config.yaml
encoder_head_dim: 48
encoder_fused_qkv: true
encoder_wave_strides: [5, 2, 2, 2, 2, 2]
encoder_positions: "learned"
text_encoder_fused_qkv: true
residual_init: "zero_last"
lr_schedule: "step"
Rows from block 10 of the audio encoder of a small contrastive audio-text model, named by matrix and row number. Rows with one number belong to one neuron. Each number is 200 + 20 x the weight over its row's rms, rounded and kept within 0 to 999. All counts start at 0.
After each neuron's rows are labels from the 100 clips, of 14848, where the neuron reaches its highest value: "responds to" is what is common among them. Only what is clearly more common there than usual is listed. The data: simulated sounds of rotating machines with and without faults. In brackets: how many of the 100.
# fc1: MLP up (encoder.blocks.10.mlp.fc1.weight, 512x256), inputs 0-127
# fc2: MLP down (encoder.blocks.10.mlp.fc2.weight, 256x512, transposed), outputs 0-127

fc1.280,203,211,211,189,197,197,198,216,141,182,174,174,182,221,180,227,180,235,188,189,205,179,179,175,200,189,214,159,200,198,252,225,192,198,223,190,182,206,243,221,179,235,206,238,181,211,212,210,186,209,198,145,211,211,151,222,205,237,209,193,189,207,217,186,239,146,238,204,182,205,226,191,165,209,183,164,240,188,210,225,190,202,198,182,210,203,185,190,194,212,188,213,179,219,183,208,184,204,192,208,170,218,226,201,203,219,195,211,194,186,197,186,182,202,181,222,175,225,183,210,229,200,223,207,177,189,206,193
fc2.280,179,209,195,231,191,180,197,175,199,219,169,185,179,177,176,150,195,224,224,182,195,154,208,188,264,208,198,216,211,238,168,176,203,194,178,217,220,189,229,203,159,197,201,179,189,223,196,189,209,247,196,220,196,181,193,156,190,212,201,215,202,219,198,208,186,193,193,209,158,221,193,165,224,180,209,206,206,208,221,190,204,207,174,197,220,205,194,183,219,215,218,190,186,200,224,153,207,213,204,217,196,203,220,213,197,241,162,223,212,199,189,206,208,148,224,198,217,194,236,214,212,179,205,190,214,179,190,208
responds to: speed: fast (64); piston engine (41)

fc1.368,182,230,221,167,230,215,200,202,208,212,201,205,233,193,204,175,199,213,177,206,185,194,230,188,204,209,184,165,211,194,209,236,198,200,166,218,192,222,192,219,211,227,227,199,200,220,153,189,233,193,218,204,204,203,199,198,202,197,186,207,236,204,182,205,222,188,226,160,196,184,199,221,172,206,182,193,204,178,195,215,182,191,205,212,218,149,142,198,234,219,202,206,174,233,163,169,204,206,222,197,181,215,212,181,157,164,216,206,202,153,214,191,202,206,216,194,177,207,195,188,215,201,169,204,201,205,182,176
fc2.368,178,144,136,211,185,200,209,234,208,202,220,193,196,218,218,197,217,182,220,201,193,215,208,246,192,208,223,217,169,182,229,185,208,178,208,199,210,183,205,183,240,190,197,176,182,197,217,206,184,157,193,201,206,186,234,246,197,194,184,200,182,220,216,183,216,207,195,240,224,209,201,165,205,223,218,184,194,217,176,194,196,212,197,202,204,208,210,220,225,201,214,211,202,186,185,203,214,184,172,167,228,173,179,206,218,229,216,201,199,207,194,235,201,236,200,166,232,176,176,217,183,230,197,225,186,226,213,185
responds to: slowing down (61); turbine (43)

fc1.504,164,205,220,197,183,202,176,196,185,199,205,186,169,166,193,209,228,214,208,200,201,203,205,166,203,162,190,206,181,187,222,194,218,199,191,188,218,230,238,235,231,221,202,229,180,196,213,201,212,206,250,191,200,219,197,219,188,264,225,194,224,186,210,195,188,212,206,184,186,186,208,197,193,194,220,202,218,166,216,207,220,179,242,183,192,205,194,215,190,192,203,209,188,231,208,214,179,196,191,174,199,223,218,173,189,178,204,176,176,201,196,157,195,180,157,261,204,237,189,199,210,218,193,229,219,184,180,187
fc2.504,233,200,163,203,190,181,225,209,199,184,200,163,243,192,187,202,216,216,209,225,174,197,189,188,206,252,171,225,198,223,198,186,229,209,182,197,237,215,200,209,174,173,186,167,179,204,266,183,200,193,192,247,211,183,230,232,182,210,198,165,182,191,218,200,185,198,175,184,199,221,171,179,201,216,183,188,179,183,196,183,187,180,234,211,218,219,206,201,207,202,204,199,184,188,191,231,211,250,203,193,216,225,175,170,199,137,211,178,190,193,195,231,192,238,183,203,236,220,213,193,234,216,198,212,187,208,197,165
responds to: slowing down (91)

fc1.128,203,236,232,185,231,224,204,213,200,248,155,192,204,178,192,202,178,206,139,209,152,199,200,170,223,214,136,170,204,200,191,219,200,198,189,174,157,209,182,227,196,207,204,215,183,217,192,207,200,209,209,223,224,187,213,171,190,205,240,183,229,182,215,156,203,201,222,150,203,164,219,196,207,184,198,198,209,168,211,206,198,196,210,182,209,175,182,207,199,191,201,188,185,207,165,210,220,187,221,203,226,223,217,196,186,166,199,184,169,200,233,191,185,168,169,205,197,205,181,183,204,179,177,205,231,206,188,207
fc2.128,204,241,191,212,189,205,212,222,207,226,204,195,233,210,201,192,201,210,189,217,198,215,198,222,233,184,203,174,239,277,193,185,231,179,177,189,239,169,204,200,263,194,185,166,207,243,169,180,201,179,203,218,223,165,221,216,175,201,179,196,167,171,196,201,203,207,166,220,172,227,187,190,195,175,196,200,204,187,200,208,178,209,219,189,215,202,212,184,180,233,222,181,209,198,211,198,165,188,188,190,210,187,185,203,202,179,175,189,198,196,208,208,193,213,196,206,202,199,177,225,160,187,225,210,208,209,196,188
responds to: slowing down (67); pump (41)

fc1.171,171,178,226,208,213,193,173,187,200,205,211,220,146,177,208,199,240,212,204,218,164,223,196,190,195,154,194,228,171,184,215,172,213,180,193,195,165,208,211,174,221,196,217,195,219,197,267,175,216,206,220,207,195,199,172,201,191,212,181,224,223,214,208,229,169,221,209,190,191,213,181,187,177,232,236,230,195,208,230,199,205,194,211,189,195,217,187,206,203,201,206,196,198,188,165,211,222,201,176,201,188,184,176,192,202,241,201,190,154,198,217,194,205,185,193,184,222,210,163,203,219,205,161,202,230,202,224,242
fc2.171,196,178,241,220,205,185,256,193,217,171,198,208,209,207,185,168,181,214,211,227,192,216,189,206,211,203,208,187,175,234,196,201,179,186,204,203,221,196,213,193,172,218,210,172,194,200,199,247,186,218,209,192,204,193,209,214,194,202,173,228,196,191,232,200,185,191,185,218,207,207,200,185,213,206,200,190,184,258,182,215,196,208,224,183,224,197,182,182,217,204,215,186,189,192,195,190,201,219,228,225,214,181,203,205,205,257,187,166,213,202,182,177,228,160,190,189,203,188,218,210,191,215,202,203,180,209,207,178
responds to: gearbox (66); speeding up (66)

fc1.22,151,192,228,207,198,214,194,205,135,216,174,200,159,189,189,208,176,169,176,209,194,198,201,180,180,210,204,191,236,183,225,197,202,212,198,179,152,210,210,228,210,217,210,245,201,193,186,193,216,207,201,175,236,212,179,184,194,227,225,197,236,179,204,208,222,200,231,152,187,192,220,201,181,207,171,174,220,199,238,207,189,188,208,158,194,182,197,181,202,215,196,217,185,227,195,189,193,196,205,202,209,215,236,215,251,193,191,201,183,193,204,195,187,189,163,223,194,224,198,198,233,225,183,228,217,200,184,234
fc2.22,216,252,189,208,205,199,208,207,200,218,179,195,258,228,216,147,171,220,200,211,211,194,200,224,203,180,197,193,207,253,185,195,220,200,176,200,210,184,202,209,215,224,162,167,208,247,189,211,225,204,212,206,215,203,213,214,215,188,176,203,185,183,161,195,237,199,202,181,193,198,189,193,192,198,171,183,205,174,201,205,188,216,180,195,215,186,190,189,187,200,215,189,216,193,196,204,196,150,204,211,191,230,247,237,188,160,178,195,232,210,191,157,189,226,207,187,207,196,240,240,178,193,239,223,225,222,188,161
responds to: slowing down (75); squeal (43); machine: piston engine (38)

fc1.66,207,203,201,176,205,164,202,215,193,218,198,207,246,217,182,207,184,189,173,191,194,200,200,190,177,191,199,194,247,153,220,197,224,213,200,219,188,233,194,206,184,198,187,244,219,183,244,192,210,188,157,155,195,245,201,210,209,212,206,171,186,200,166,179,209,204,253,146,180,150,191,207,166,191,220,189,211,202,203,193,204,196,204,195,173,199,166,185,209,204,184,241,209,181,185,186,185,211,234,186,182,205,220,189,182,187,197,202,201,162,199,209,189,230,196,209,205,228,184,188,206,195,201,169,168,189,179,222
fc2.66,178,210,194,215,192,229,200,206,225,191,188,169,189,207,197,204,192,212,223,195,212,200,212,174,164,163,186,215,193,200,204,190,176,148,230,173,192,187,196,214,186,200,212,190,168,196,211,231,217,222,178,216,176,208,237,150,217,177,176,179,169,226,210,214,177,182,185,193,201,202,205,184,199,179,168,212,236,216,223,188,209,187,179,179,222,207,195,227,212,215,189,182,188,202,212,238,242,209,199,218,218,158,200,235,236,209,173,203,191,186,197,227,192,157,200,198,208,194,174,197,171,187,223,215,196,217,223,189
responds to: piston engine (56); muffled (low-pass) (51)

fc1.292,169,167,206,191,209,205,184,199,175,185,235,202,143,164,200,212,205,208,198,204,191,201,168,195,192,214,203,197,188,171,215,216,215,222,203,192,182,215,204,213,190,204,207,205,209,177,233,193,178,184,221,201,231,205,185,210,180,228,236,209,228,199,226,192,196,203,199,188,189,179,186,202,194,224,182,183,209,231,209,209,214,179,239,188,181,200,193,178,202,195,197,199,205,193,191,167,194,222,199,178,216,238,197,170,230,206,224,191,159,199,217,234,206,209,179,211,214,213,170,173,211,237,164,242,202,205,201,209
fc2.292,219,195,184,209,184,203,184,176,195,219,222,190,218,220,219,187,216,163,227,197,197,179,189,227,165,219,198,207,239,187,175,221,195,219,212,188,217,142,208,209,225,190,156,180,198,207,171,211,160,189,178,232,203,176,209,167,194,181,213,190,231,217,226,189,229,190,161,212,207,195,173,219,191,198,153,190,185,220,194,205,201,206,194,184,204,192,247,151,194,174,217,217,204,159,218,213,216,176,214,184,217,220,192,192,211,227,200,200,198,221,206,212,191,177,205,174,218,197,187,211,189,220,221,231,210,220,204,187
responds to: speeding up (76); gearbox (32)

fc1.427,198,239,228,210,184,217,190,191,185,196,186,205,196,182,234,214,207,246,209,206,196,197,224,192,188,157,181,154,249,192,210,204,175,164,185,207,135,211,195,205,192,181,192,205,215,217,195,193,237,196,189,224,233,214,205,195,192,199,207,196,223,219,201,220,243,175,214,165,200,203,210,225,203,210,205,191,227,150,209,169,205,205,208,184,218,209,195,231,191,196,197,215,227,204,203,231,226,195,200,211,207,176,197,246,183,181,189,209,187,197,212,173,178,222,187,180,196,201,192,223,193,199,202,198,214,211,193,227
fc2.427,223,233,238,233,176,218,174,218,180,205,166,169,242,202,207,152,183,176,175,201,210,203,209,223,230,204,207,189,221,232,203,189,206,213,222,198,220,155,179,192,245,178,173,210,207,210,232,201,219,182,182,221,199,204,225,237,186,221,191,173,191,203,202,181,228,213,186,195,188,176,205,213,199,195,211,204,200,185,177,184,214,200,201,205,174,218,230,210,183,231,238,233,208,204,201,227,185,172,166,194,195,152,214,220,206,146,159,214,198,206,211,231,175,218,230,186,201,206,185,201,214,196,181,211,205,167,193,193
responds to: slowing down (62); pump (38)

fc1.14,163,216,210,186,201,172,193,205,169,185,226,175,198,172,175,225,177,188,179,208,201,203,229,190,200,186,194,124,206,207,230,218,235,182,198,189,192,242,219,192,241,204,203,213,235,214,212,185,207,194,244,199,205,205,157,232,179,237,189,180,189,182,205,236,205,207,217,203,201,216,227,188,174,219,230,187,209,227,199,204,186,183,211,184,180,177,189,186,196,192,178,201,206,234,186,193,185,219,184,199,194,189,189,172,201,199,213,191,171,176,197,215,194,216,169,217,195,215,202,206,208,207,205,249,181,180,188,195
fc2.14,208,217,226,223,202,183,256,211,227,218,175,203,187,255,191,191,151,182,182,209,200,192,209,208,237,228,202,169,194,225,202,184,207,188,180,203,223,162,194,185,198,209,189,193,182,212,142,196,198,188,193,180,204,191,215,220,193,224,189,193,182,190,197,189,211,184,184,250,212,219,223,161,178,194,247,181,172,177,199,199,207,220,186,218,210,228,182,202,200,220,231,210,194,215,195,222,199,193,159,206,205,168,211,226,212,178,177,194,196,200,206,184,188,185,193,178,203,168,231,224,159,184,209,199,159,210,201,180
responds to: speeding up (70); piston engine (41)

fc1.345,231,207,228,239,195,165,180,179,180,210,222,200,222,201,180,195,208,220,223,188,218,191,187,210,246,169,187,231,213,229,227,162,223,224,175,216,260,200,200,190,206,202,178,194,198,211,235,205,205,202,218,232,226,217,208,203,181,224,199,204,196,180,186,198,216,189,171,230,170,171,154,184,198,215,166,176,207,196,187,183,213,196,220,197,212,199,214,166,169,158,217,231,226,185,215,222,162,182,167,196,196,247,213,198,184,190,173,207,223,203,187,200,186,216,196,204,205,215,203,218,236,233,207,212,213,202,178,206
fc2.345,222,188,181,194,165,197,191,216,173,196,214,162,213,209,173,134,191,162,209,216,213,178,219,204,165,215,237,213,205,230,179,236,219,200,174,172,245,217,208,209,211,200,197,210,207,216,203,214,228,195,189,231,207,225,232,218,211,217,211,184,173,179,206,184,222,204,201,214,191,234,185,176,193,198,183,180,187,207,201,188,202,205,193,186,198,208,221,195,192,202,204,230,211,206,212,234,187,189,184,203,209,224,219,177,218,148,196,204,179,209,214,206,227,238,178,211,197,203,154,216,217,219,203,202,186,222,191,161
responds to: reverberation (64); text has "room" (64); text has "reverberant" (64); gearbox (48)

fc1.115,152,179,232,211,217,195,178,174,159,168,207,215,202,167,218,229,214,140,210,230,163,164,183,175,191,184,216,213,217,198,207,180,201,184,164,176,175,214,205,195,198,211,203,208,191,196,223,186,217,213,204,212,221,207,190,182,167,201,235,223,207,203,203,214,199,181,177,202,179,196,165,202,192,212,183,220,230,202,228,203,188,181,232,164,203,223,199,173,165,199,174,181,228,234,205,183,196,223,200,212,189,210,214,189,207,199,216,187,176,189,208,217,235,200,151,229,244,225,196,186,230,205,211,179,207,176,177,209
fc2.115,225,227,183,222,193,168,212,203,214,199,207,164,230,206,193,166,232,210,212,184,210,209,215,206,222,209,196,183,207,224,241,221,211,186,225,188,240,191,189,190,213,188,156,172,237,197,181,236,199,202,189,232,214,202,211,238,215,196,197,217,199,181,203,174,182,224,205,223,186,224,188,224,194,183,201,212,166,196,171,216,190,201,215,198,204,179,232,152,200,175,211,240,205,175,211,203,190,162,203,229,187,198,171,202,188,212,166,194,211,236,190,172,211,212,212,221,190,201,185,214,208,239,221,206,177,216,206,199
responds to: slowing down (63); squeal (54); grinding (42)

fc1.416,224,189,189,224,205,182,164,205,174,196,217,210,195,184,205,226,214,222,170,185,190,198,176,192,223,203,191,216,219,204,214,170,220,213,181,192,196,220,204,170,202,201,204,197,206,216,212,164,178,158,219,182,242,190,203,228,186,228,207,202,220,189,211,140,232,205,178,197,201,206,201,202,160,231,218,155,195,186,212,203,173,178,209,199,169,177,197,179,190,220,200,214,189,235,199,236,203,201,181,181,195,226,201,194,201,202,202,202,168,179,200,221,173,216,185,211,181,211,213,206,212,192,185,235,200,172,181,213
fc2.416,154,195,207,191,208,211,215,179,208,180,206,215,213,183,190,176,203,221,201,222,182,209,175,220,153,215,182,196,189,195,176,223,209,191,197,172,233,189,201,207,183,182,206,192,217,212,194,212,200,209,196,219,204,180,227,168,175,225,218,189,192,215,243,190,188,205,187,196,186,217,178,194,215,189,161,204,190,200,228,196,173,200,235,179,222,220,194,210,205,225,163,194,221,190,181,201,208,235,187,200,257,169,211,186,249,209,203,185,188,193,197,207,180,159,208,188,238,193,151,176,194,224,178,202,206,230,250,193
responds to: speeding up (96); piston engine (35)

fc1.441,197,205,262,201,206,197,187,211,192,166,213,209,176,181,217,207,208,183,178,218,201,223,202,201,190,147,183,186,184,187,219,196,214,195,223,188,181,206,206,209,232,207,215,192,205,197,228,170,217,198,238,204,179,186,169,186,185,213,191,213,210,197,204,234,175,224,197,151,212,204,200,182,201,212,193,186,208,235,211,184,218,191,223,206,210,210,172,227,209,189,197,191,209,203,170,241,230,232,186,178,209,161,177,192,206,224,218,197,171,194,210,219,179,172,191,208,241,217,192,165,206,206,176,243,212,179,206,227
fc2.441,203,216,197,198,196,191,215,209,212,201,214,216,169,227,158,164,183,202,221,218,203,223,224,198,214,202,200,179,188,222,204,227,194,159,201,198,206,233,192,206,169,232,211,224,216,223,149,235,208,235,226,190,185,205,192,200,209,210,188,216,220,169,195,198,193,205,193,216,211,215,199,179,175,190,170,181,196,214,192,215,215,212,199,193,219,188,164,181,233,185,207,185,198,222,207,165,212,184,202,231,194,182,225,209,199,230,165,191,233,230,180,205,239,167,194,209,157,203,248,199,211,207,212,193,196,222,207,201
responds to: gearbox (58)

fc1.237,203,205,174,247,222,193,207,194,206,235,211,215,181,220,221,205,213,171,229,239,139,203,163,193,187,209,205,212,221,200,216,198,218,173,190,205,184,200,169,159,203,209,188,210,205,217,177,183,208,187,195,214,200,194,191,222,198,198,210,200,226,166,218,165,209,200,170,197,229,205,182,234,159,212,200,191,210,154,187,213,185,196,232,191,200,177,202,175,181,197,207,190,197,186,178,209,227,192,205,201,178,189,204,176,188,236,220,162,199,185,254,210,208,164,180,207,213,211,190,190,201,194,198,208,218,200,175,246
fc2.237,193,193,176,167,175,197,201,193,211,200,191,162,175,187,178,163,177,210,201,160,253,218,201,214,204,195,215,192,197,159,218,166,178,245,201,207,159,206,238,225,209,190,203,226,185,212,236,191,177,236,212,171,173,202,167,200,209,198,195,175,166,219,206,241,193,190,215,202,194,152,198,186,239,204,201,192,227,241,247,192,231,203,193,210,197,228,187,197,208,199,200,198,199,207,267,195,198,225,194,189,213,193,209,222,221,211,185,217,222,207,118,206,170,190,188,195,184,212,255,194,203,210,207,195,205,195,214,198
responds to: muffled (low-pass) (39); piston engine (39)

fc1.95,179,203,216,205,220,206,211,181,167,165,192,208,190,188,220,226,221,203,201,219,187,198,168,177,170,198,187,178,184,172,203,203,188,190,201,178,204,203,200,191,183,191,205,191,153,171,201,204,192,215,198,179,202,212,180,257,201,218,212,221,218,212,245,202,199,178,212,187,228,167,219,204,188,227,229,213,200,183,191,219,177,180,224,186,253,189,198,203,188,193,178,179,184,199,171,174,214,222,210,209,191,195,197,197,209,188,227,192,219,185,226,162,207,205,174,213,223,214,198,206,214,220,221,197,180,167,188,196
fc2.95,191,211,145,206,184,208,220,195,207,227,162,186,196,224,203,190,188,225,227,207,167,167,184,202,208,254,217,230,183,200,182,177,212,211,175,223,223,164,196,176,169,186,195,213,196,213,235,234,183,200,151,213,193,194,228,195,208,209,210,183,115,237,229,171,202,178,182,204,211,216,194,218,208,216,183,179,182,175,186,199,188,204,209,191,195,197,199,211,209,242,225,222,192,187,190,240,206,203,191,194,199,220,218,203,215,189,218,191,185,156,206,202,185,190,201,189,211,203,197,216,205,203,184,199,206,210,182,194
responds to: speeding up (83); air leak (43)

fc1.394,181,207,258,226,205,178,193,182,181,142,248,192,240,189,228,215,189,167,195,200,192,192,190,197,150,159,201,164,237,191,248,184,195,184,189,155,173,208,207,182,222,222,206,197,224,171,181,194,205,194,218,200,206,232,182,229,162,215,221,197,249,190,217,187,198,203,197,248,230,200,208,207,206,224,217,199,212,232,192,204,206,196,215,202,200,168,163,173,188,182,194,217,228,206,192,214,190,224,191,195,237,160,205,209,205,226,207,186,190,194,207,187,189,218,195,214,197,208,172,199,185,224,183,221,201,193,187,219
fc2.394,202,222,219,192,206,198,217,166,199,235,204,208,168,217,175,130,150,220,214,196,222,189,199,224,208,220,220,164,228,167,190,193,198,185,171,219,186,159,238,187,212,219,188,213,170,198,182,171,191,197,184,175,177,204,189,215,196,231,189,200,201,231,206,211,193,175,208,225,158,175,220,204,194,213,211,185,188,203,188,213,200,210,211,214,182,171,200,214,205,214,186,208,213,194,205,174,185,205,207,186,192,207,232,212,193,239,157,233,210,236,200,178,205,158,221,181,223,187,239,219,183,213,182,190,208,197,183,209
responds to: speed: medium (63); pump (45); turbine (35)

fc1.466,194,215,255,206,208,190,190,202,149,175,183,180,256,184,221,242,204,218,171,221,180,196,182,174,194,173,184,171,235,185,246,179,208,208,208,184,165,189,202,223,237,198,207,202,216,198,210,202,214,192,190,187,226,202,160,187,190,218,204,196,208,203,205,202,242,189,217,176,197,164,224,207,215,185,207,210,206,185,182,206,189,196,211,186,185,179,191,210,195,202,194,200,218,220,181,153,195,204,210,211,203,180,211,197,138,186,215,193,186,174,226,217,175,218,152,206,212,206,190,199,211,182,181,180,197,166,181,213
fc2.466,226,216,182,225,200,220,191,168,201,213,186,207,266,233,239,160,196,193,223,212,206,185,185,212,218,176,207,251,202,218,164,190,193,199,197,190,236,160,190,212,176,213,169,177,179,209,222,217,193,205,185,211,199,186,228,146,210,163,197,209,186,210,179,189,232,180,169,213,214,202,176,223,185,184,130,196,217,185,222,184,192,208,176,203,208,221,211,194,174,187,205,201,207,194,217,242,216,151,197,211,200,215,222,232,219,154,209,202,228,208,197,199,180,207,194,182,187,190,176,215,179,189,210,197,219,219,227,168
responds to: speed: slow (64); turbine (32); compressor (31)

fc1.435,199,213,209,224,197,201,221,228,207,250,166,217,181,169,197,214,189,201,165,201,167,203,184,194,207,202,186,161,155,212,199,183,249,205,191,218,197,195,216,203,205,182,196,234,198,199,222,219,174,179,198,181,233,171,207,231,196,254,201,221,192,193,206,189,197,199,205,181,185,226,214,159,197,200,215,170,188,158,202,220,218,212,219,194,205,202,186,214,202,219,214,189,181,207,200,219,180,221,156,210,205,208,194,181,204,185,189,166,153,157,216,174,203,204,214,189,212,201,202,184,190,187,208,197,208,191,204,226
fc2.435,219,210,181,185,204,197,185,221,208,161,190,155,276,230,185,165,204,202,197,191,212,199,199,178,216,185,183,218,209,239,201,208,211,196,218,155,232,216,197,214,173,203,185,182,218,225,225,226,221,219,201,204,197,195,212,202,227,189,197,177,192,190,199,179,205,199,186,192,206,196,198,203,182,183,143,190,223,197,204,209,175,196,183,191,214,213,195,201,193,191,206,205,188,209,210,210,204,150,208,216,188,200,215,220,228,154,186,207,251,233,172,203,208,220,196,221,158,216,192,202,209,194,263,216,197,200,230,173
responds to: speeding up (64)

fc1.477,182,169,229,207,199,199,165,196,185,184,172,186,136,147,194,207,213,183,182,193,206,176,215,199,207,198,185,184,206,200,204,187,211,202,195,200,198,218,232,194,226,188,215,208,203,213,198,164,234,195,239,194,208,197,184,201,184,209,212,210,216,197,227,246,211,224,227,207,172,223,195,155,230,205,257,185,203,212,178,187,210,183,210,189,197,218,211,202,200,190,207,211,203,205,213,198,214,202,171,182,219,186,182,183,225,222,197,200,148,204,230,207,195,189,200,200,208,214,187,211,230,203,195,236,220,177,197,205
fc2.477,229,207,211,201,206,206,238,208,217,192,194,196,254,250,168,123,176,198,206,212,210,220,200,196,224,203,201,202,187,217,168,223,173,192,205,186,224,203,210,197,167,233,216,185,192,202,211,248,183,197,202,191,200,181,228,212,233,199,190,205,184,197,200,189,187,172,183,191,192,184,219,224,178,193,142,188,212,224,168,237,212,207,211,205,211,186,178,195,224,203,201,209,191,181,184,180,176,190,240,214,196,215,226,209,205,201,168,177,260,210,162,172,217,204,199,200,205,186,218,190,195,217,217,213,196,239,214,168
responds to: gearbox (35)

fc1.374,192,243,208,211,218,184,208,217,189,194,170,172,222,193,203,253,203,193,186,169,204,160,202,148,186,206,176,212,214,195,192,160,191,221,200,204,184,212,204,214,184,198,220,194,181,175,231,200,192,196,206,192,175,222,207,186,180,187,193,194,196,222,222,186,198,199,201,190,242,160,223,204,183,198,211,201,223,198,196,225,193,172,176,196,203,184,199,225,203,205,172,181,147,247,188,208,205,213,219,217,176,207,190,201,201,200,216,208,205,187,190,203,211,184,184,223,190,215,199,206,196,167,200,196,178,145,197,204
fc2.374,228,214,165,205,206,221,192,208,205,211,171,194,248,218,223,219,217,210,214,176,172,178,183,147,197,208,200,247,200,213,172,180,170,200,212,205,194,204,187,214,178,205,208,208,177,183,201,214,220,214,191,207,185,203,221,153,185,160,191,192,196,222,211,149,188,189,171,174,219,161,227,230,164,214,129,217,221,180,211,212,185,185,176,192,196,212,198,220,213,230,198,166,181,196,200,210,217,193,217,206,191,198,207,228,202,171,209,190,219,183,176,224,180,170,181,224,181,220,183,212,205,160,182,200,227,172,190,214
responds to: air leak (70); turbine (45); text has "thin" (44)

fc1.380,203,215,219,212,207,189,185,194,124,214,192,222,223,230,190,190,188,210,216,214,205,179,176,163,181,167,191,220,201,178,234,196,194,205,167,193,174,215,176,213,165,218,204,236,227,199,216,207,202,219,223,182,188,226,197,239,209,197,225,209,224,184,200,188,240,196,162,223,208,199,197,209,180,198,185,198,236,182,210,232,210,170,206,180,188,221,197,190,179,193,184,225,203,217,192,196,187,202,217,184,187,242,229,196,216,149,197,206,211,206,190,148,200,238,164,225,199,228,203,202,239,250,207,181,204,207,188,183
fc2.380,216,208,189,216,213,204,206,220,195,215,204,170,228,237,220,140,202,197,212,168,217,194,193,163,201,193,202,226,200,214,205,213,184,214,202,184,245,194,195,219,197,214,198,187,182,178,189,243,202,199,201,207,193,214,239,214,189,163,168,177,202,192,209,190,189,196,212,232,219,182,226,210,209,216,177,195,206,194,196,219,199,188,180,181,221,195,218,221,197,199,197,198,183,190,209,230,183,159,185,202,195,207,191,229,188,162,197,201,237,229,199,209,221,207,176,230,182,177,164,218,185,185,208,217,199,212,211,159
responds to: slowing down (87); state: faulty (87); squeal (44)

fc1.122,177,191,217,206,210,159,202,213,189,208,198,184,172,209,192,234,156,172,190,209,211,156,198,200,235,216,208,175,228,216,201,183,204,212,171,183,211,194,216,153,199,235,200,201,207,215,178,188,210,212,194,160,220,206,197,220,180,199,184,153,191,180,213,205,233,197,187,226,181,196,213,165,186,191,236,185,210,164,226,206,205,209,178,222,182,250,156,198,186,223,206,206,190,212,210,205,183,211,166,234,186,173,203,207,234,170,205,192,206,174,182,214,193,233,182,191,173,196,203,213,195,178,185,191,178,200,212,195
fc2.122,206,223,203,216,194,188,204,219,207,228,147,183,182,222,168,194,173,226,165,205,186,182,210,169,256,188,196,180,160,237,197,214,201,159,208,210,229,199,216,201,177,198,209,216,211,211,195,237,208,238,192,193,201,202,210,209,212,201,217,217,193,201,208,187,207,213,224,211,204,254,225,136,181,179,216,167,195,198,210,202,202,211,184,192,250,208,196,208,225,208,221,210,180,224,178,211,200,181,162,234,191,182,219,221,228,208,167,196,176,213,225,194,188,163,204,193,179,183,176,222,189,176,220,193,204,176,212,201
responds to: piston engine (43); air leak (39)

fc1.109,134,170,191,183,193,172,186,188,199,208,187,209,128,164,217,190,237,169,204,214,213,183,202,196,163,204,186,214,204,150,194,214,203,196,193,203,175,199,196,208,201,196,183,224,205,186,200,187,216,193,166,207,184,215,198,201,194,226,216,228,229,201,213,225,200,196,232,207,181,198,183,221,241,213,196,217,189,223,221,189,209,194,202,185,170,192,193,194,180,178,204,195,210,210,208,202,217,215,213,212,202,208,196,197,222,247,208,200,158,207,220,187,208,168,212,204,218,207,179,193,214,194,170,191,204,210,195,253
fc2.109,185,221,177,217,203,195,185,174,226,197,208,205,211,199,233,141,230,197,238,205,206,195,197,249,238,175,211,201,210,200,200,180,226,168,235,198,200,188,176,194,197,209,134,166,205,209,161,194,232,221,193,210,177,200,201,157,210,188,185,214,228,197,154,207,202,199,193,200,204,203,150,214,197,198,203,224,189,177,226,179,188,210,179,212,201,205,189,199,199,194,207,188,212,193,205,210,229,179,203,201,185,185,198,224,181,217,196,227,208,199,181,231,204,193,257,188,193,193,202,225,201,191,211,216,216,200,194,193
responds to: muffled (low-pass) (31)

fc1.381,211,227,195,232,183,199,196,237,176,240,171,192,222,180,196,201,191,223,183,191,209,213,201,194,219,192,205,161,205,195,238,197,195,191,217,215,205,199,220,219,256,212,192,225,206,199,199,197,174,182,205,204,237,211,200,229,200,252,197,206,175,176,192,183,192,207,229,162,177,193,212,185,192,208,218,182,223,205,179,209,194,190,236,167,194,169,214,205,176,212,227,218,216,185,201,172,164,189,195,204,228,208,213,201,202,234,190,197,188,193,233,188,179,192,201,220,198,243,195,196,225,222,211,232,219,197,187,252
fc2.381,235,204,207,239,212,205,190,171,210,161,191,167,228,187,260,165,235,176,200,194,176,190,187,187,224,191,169,234,192,209,185,192,184,192,201,174,237,200,160,212,180,177,169,176,156,205,201,213,222,229,217,247,194,200,218,193,175,169,177,198,225,186,221,172,192,206,193,198,242,212,180,210,174,199,181,222,190,201,216,167,176,172,194,217,230,235,214,209,178,184,215,209,180,183,206,206,238,172,187,203,226,190,184,213,197,181,224,184,210,199,189,213,190,205,191,208,188,214,186,211,221,190,185,211,201,190,205,177
responds to: gearbox (33); turbine (31)